{"model": "image VAE", "dataset": "made-up ball-and-stick molecule models", "train_examples": 195000, "image_size": 64, "crop_scale_min": 1, "horizontal_flip": true, "translate": 0.12, "color_jitter": 0.2, "bottleneck": "kl", "downsampling_factor": 8, "encoder_arch": "resnet_bottleneck", "encoder_norm": "batchnorm", "encoder_activation": "relu", "encoder_padding_mode": "reflect", "encoder_depths": [3, 3, 3], "encoder_kernel_size": 3, "encoder_stem": "single", "encoder_avg_pool_shortcut": true, "encoder_widths": [192, 336, 576], "loss": "l1", "latent_channels": 4, "decoder_norm": "groupnorm", "decoder_activation": "relu", "decoder_weight_standardization": true, "decoder_widths": [64, 128, 256, 256], "decoder_blocks_per_level": 2, "decoder_block": "sep", "decoder_attention": false, "decoder_upsampling": "pixel_shuffle", "kl_weight": 0.001, "init": "trunc_normal_002", "residual_init": "none", "optimizer": "nadamw", "learning_rate": 0.0035, "beta1": 0.8, "beta2": 0.999, "eps": 1e-06, "max_grad_norm": 3.0, "max_steps": 9500, "batch_size": 128, "epochs": 6.2, "lr_schedule": "cosine", "final_lr_fraction": 0.05, "warmup_steps": 190, "weight_decay": 0.3}
Rows from block 5 of the decoder of a small image VAE, named by matrix and row number. Rows with one number belong to one channel. Each number is 500 + 40 x the weight over its row's rms, rounded and kept within 0 to 999. All counts start at 0. Numbers have three digits each.
After each channel's rows are labels from the 100 images, of 14976, where the channel reaches its highest value: "peak on" is the class under the peak. Only what is clearly more common there than usual is listed. The data: made-up ball-and-stick molecule models.
# convs1: first pointwise conv (decoder.decb.1.1.convs.1.weight, 128x128x1x1, standardized in use), inputs 0-42
# convs3: second pointwise conv (decoder.decb.1.1.convs.3.weight, 128x128x1x1, standardized in use, transposed), outputs 0-42

convs1.31:478533470448511464484501499463479470558417478468484454478532575474450544460492531467529491473501468455524521490548572572500552574
convs3.31:494567545522475519498568482522527503508525466560509445436477488484497481500558461559493481509495438498488493483471508535456477532
peak on: white ball; yellow ball

convs1.16:495506522469517471477476520479517499445506479524496490481487499488473539535490458508365516545543477466539475472620492547534462470
convs3.16:493587557528468525498587477527536504512536456577511430421471483480498476499510451575491476511494420498485491479463510543444471540
peak on: orange ball; red ball

convs1.73:520530466511516453444468584495497527448518496536469466459471441510476635576481479454507518440543496513489535488583522555425458515
convs3.73:493583555526471522499583479525534504512539459574510432423473486478496478497479453572492479511493423501486492481463510539447472539
peak on: grey ball; green ball

convs1.59:503519498495536420539519545473440520532482508533473501512445539523442512576480510504524530439522519574495470500535520482524462454
convs3.59:494582550524472522498576480525532503509533462567510437428475485480499479499569457565493477510495430502487492482465509535451475535
peak on: blue ball

convs1.77:517510486501487458499507658498512517431517522547477489467468492517463555588511465501433556500531497496496486504549541535478477513
convs3.77:493578556526470524499584478527536504510544458575511432421472485477497477498511452573491477511494423497486491480465510543445471540
peak on: green ball

convs1.12:515514498507513329491506475520448586473514514497458330514491382470474498491545492498492509462495509537442495493507500534490502529
convs3.12:493578551521472522499575480518534504502532461564511436421474485478500481502542457564493485510495426499486490486468508537452474535
peak on: blue ball

convs1.47:479526492513497418459520513487523538398492536488519533516478557548475498508532512439457559582531468549508484492489559527490490571
convs3.47:491587559522470524500585476524538505508543455574510430415469484477497478496502450573492482512494418501484490485463509540443469542
peak on: red ball

convs1.15:514521495482490367525511486494481525452503525511423425506494483498478488495399491490492514441509470479447497480486484507501500462
convs3.15:493570548523473531499573480526531505502589461567509441432474487478497480502581460564492477510495428501487491481468508542450474534
peak on: red ball

convs1.14:500547542504512513474518498480506501489470526507333542448473505440404475460494466474481502480520481521474501433562489464526445523
convs3.14:493450479573495496499554490576552510533566488578483521526519523541450491557480500597465468496477497488502511430504522533459481522
peak on: stick

convs1.62:524514513485499381521504557483442533468459534523442519515454510498493491573425457553408515446520505572518461488523504497513463464
convs3.62:492590558528470522500584478525540505510549457573510427414472484468497478497499455573494474511495419509485490480459510537445471541
peak on: red ball; orange ball

convs1.109:532555510470521441501552537480538511461521504552430490499482504509502538609489516477467542566529486484533416478460533509535476514
convs3.109:492583557527470524499586477528537505511545456577511430419471484477496477497507451575492476511494421498485491479463510544443470542
peak on: orange ball

convs1.124:444488455487489561521465463396512519496503456443472546515517588506548508507531504454505518531490558456576495555440516537484514541
convs3.124:478489471591495501502537495538571524590579502576487525538515537570450478552471509498492457496503534442497498412548518473453473518
peak on: blue ball

convs1.4:489464523486533553458466395516489531489514487475479475482523514474544569456503506478411442528495492519489502483534476517458515464
convs3.4:493583557527469540498586478529534504511540458576511430422472484480496476499509449575490476511493421497486492479463511544445472542
peak on: red ball

convs1.0:500457549464503495456511427530441487464504502497490440485519591520519518472511546575462443500466520558526497496547471503460542552
convs3.0:494571548524474520499573481524530503508535463563509442435476486483498480500486458563492480509495434497487493482469509536453476534
peak on: red ball; orange ball

convs1.20:532494496501504554500443443502509463545495503523512463493511474490502456428504517457392487549552502476503547495579488580446492454
convs3.20:493582554526470525498583479524536504510538458573511432423473484479499477499447452570492477511494424496486492481464510540446472539
peak on: grey ball

convs1.13:524497501485491529468535501480512501531446529488408520428494581516546477469521445536520492560542488522399501506484490522503489546
convs3.13:478520553545529503533561477532503526579597460605479481462467489483513522465480525491554386515519483415481477415538472531416459513
peak on: white ball

convs1.45:479516484503472394428514539508456547395503504492511531492534521479455511498386512560510556573516574534538498500518542543465490542
convs3.45:493590558526468525498586477527534504510534456575511430417471483480498476499458450573491478511494420497485491481463510542445471540
peak on: red ball

convs1.46:483511502570545558482477512502433462485533451480483531514486530494527465506484546474502466493553525468493535497490451556413529516
convs3.46:486562571522507507515560468579505509511479481560508457449446489429496505480463490600449403516501488473487520508450484528445465505
peak on: white ball

convs1.43:518483413512463491520492497488551558496503454471558565565519513530540509505541537504476558533450520576523475550381524488456489563
convs3.43:487477496574493496500571484607551513574567505598489513530508532540450489543498500542485437498488533443497516428520507551471473531
peak on: green ball; blue ball

convs1.94:497513484507494491354496478477490452377494497489496516495504534504493496486496478515405507520515513543471517513557492512477495455
convs3.94:495552546523468525496583481529520502478536461575515438432477491481493477516498457571488472509492410492489495474470510555454477536
peak on: yellow ball

convs1.71:534439574485516543462540446529561530476521508461504524514514510561561520471542547512502440461442539539512470484485495507528538478
convs3.71:494580555529467524497584478526535503505539457569512434425472484483498476502449450571488483510493423499486492483467511540447473541
peak on: purple ball; blue ball

convs1.115:462542459485545481492568507555472433488535541542554444491472521432463520464496488560474513449504432512559494525520552485567472472
convs3.115:535631543482492518506469494429426472560444461485502455421421444459554511458505487440523450536533489500462475539507454466475533472
peak on: stick

convs1.52:517534523436452522421482561493489468507537524541394455562509539489456545446473457528447530509585478505496413416387476538504490493
convs3.52:479552534548554438554547467509578526546517438545443498451476516509460555534520486490560502525478467442467510458508479521478477535
peak on: blue ball

convs1.81:514497503485567413522506477475463432407481522505486534490477463535506580559497514452461503464502456550419461497494526481494493489
convs3.81:494565546522475521499569482522531504510537465562509443435477487482497481497557460560493480509495437497488493483470508536455476533
peak on: blue ball

convs1.70:498540479398490487467496448506570525503523486477418552475518547504539607449510525469419504509563480490568492462543480500554490490
convs3.70:562482428476449543417488535513466429512491528492550494556513553562475444540501446508434506444456496494574550527506557506539568512
peak on: red ball

convs1.60:522515508504540415527504553474504521398478516536467524515466558536468536586426474517408517477519523566491469499529523487511465514
convs3.60:493590558529468524498586478527535503511534457574511430417472483476498476497451452574491475511494421504486492480459511538445472541
peak on: orange ball

convs1.17:532492495504506548499439456495519475540497504533505465487518463475505471432509517455406487550558507469475549490554479578432492445
convs3.17:493581556527470525499584478529536504511541458575511433423472485479496477499505452573492476511494423498486491478465510544445472540
peak on: grey ball

convs1.35:486509521440456476391549617455533483532507520514522474491470467454465563477523515494518614533518462490482428505491525479481508529
convs3.35:494577549525472524498575480526531504509531462567509439431475484481499480498552458565493475510495431498487492481467509536451475534
peak on: green ball

convs1.103:464490532522546533438501470475533427611485486494497449485517463490500652526478506519428461500520487451481480471506472451509514473
convs3.103:491588557529470521500590476528539506502546455576511432423468481479502478496502450573486481512494417495483490481470510538443469537
peak on: green ball

convs1.92:468576447505473507429497562509458521490539446549536579519509499470468539554561483529484496478542458502497432493500559463460481512
convs3.92:491621545557505444527591479509523522548394444537472430402450444489541520472452463522501489522513420460465485489523497498433465487
peak on: stick

convs1.41:466524485513489435490516508507561556464511524485520473499487563479445503499527509444412557586520469526557474474504572521494488554
convs3.41:492573552502478522501563481511529505490537463549507441418475493476493484493448461559495506510494423521487492506463507530457475536
peak on: red ball

convs1.57:531515494492511392502480572454412499422491485539452535507485533525500499594423456553460521452530553551537462496519521483495463482
convs3.57:494564547522475527499571481524531504509538464563509443436476486482497481499452460561493480509495434496488492482471508538453476533
peak on: blue ball

convs1.76:514508494502490435514520671489511519415513519546479492472474526526449545586521464484423555515519493473519460505537541526518484513
convs3.76:493587557528469524498585477528535504511524457574511431423472484481497477500448452575491475511494423499486492480464510540445472540
peak on: green ball

convs1.64:524454540483505514477477391546463490514493542469507447515525560551514491500538562509460448546469495487566485502496490485529541462
convs3.64:493585557528467525497588477528536504504542456572512431425471483484499476501560448575487480511493420498485492481466511541445471542
peak on: green ball; red ball

convs1.40:487512485501470434426509503487495563372516488498513574489491435480464482464426505557545550581523553576513491502502513529466489491
convs3.40:494564543523476518500569482524531504505450466561509445438477486480499483501548463559494480509496438494488492480475508535456477531
peak on: yellow ball

convs1.37:482513525437457478383544616462495479523499509520508471497476461461483565476509498491512611530507463483480419495493514476466500519
convs3.37:493583556527469527498585478530534504511542458578511429420472484476498477495454451574491471511493419499486492479460511544445471540
peak on: green ball

convs1.97:467492528523548554441501471485531430610490486496491454488518471490505664520480511519433448516513487448483476470503447460510517481
convs3.97:491587556527470522500587477528537505503544456574511432422469482477501478496465451572488480512494419496484490482468510537444470537
peak on: green ball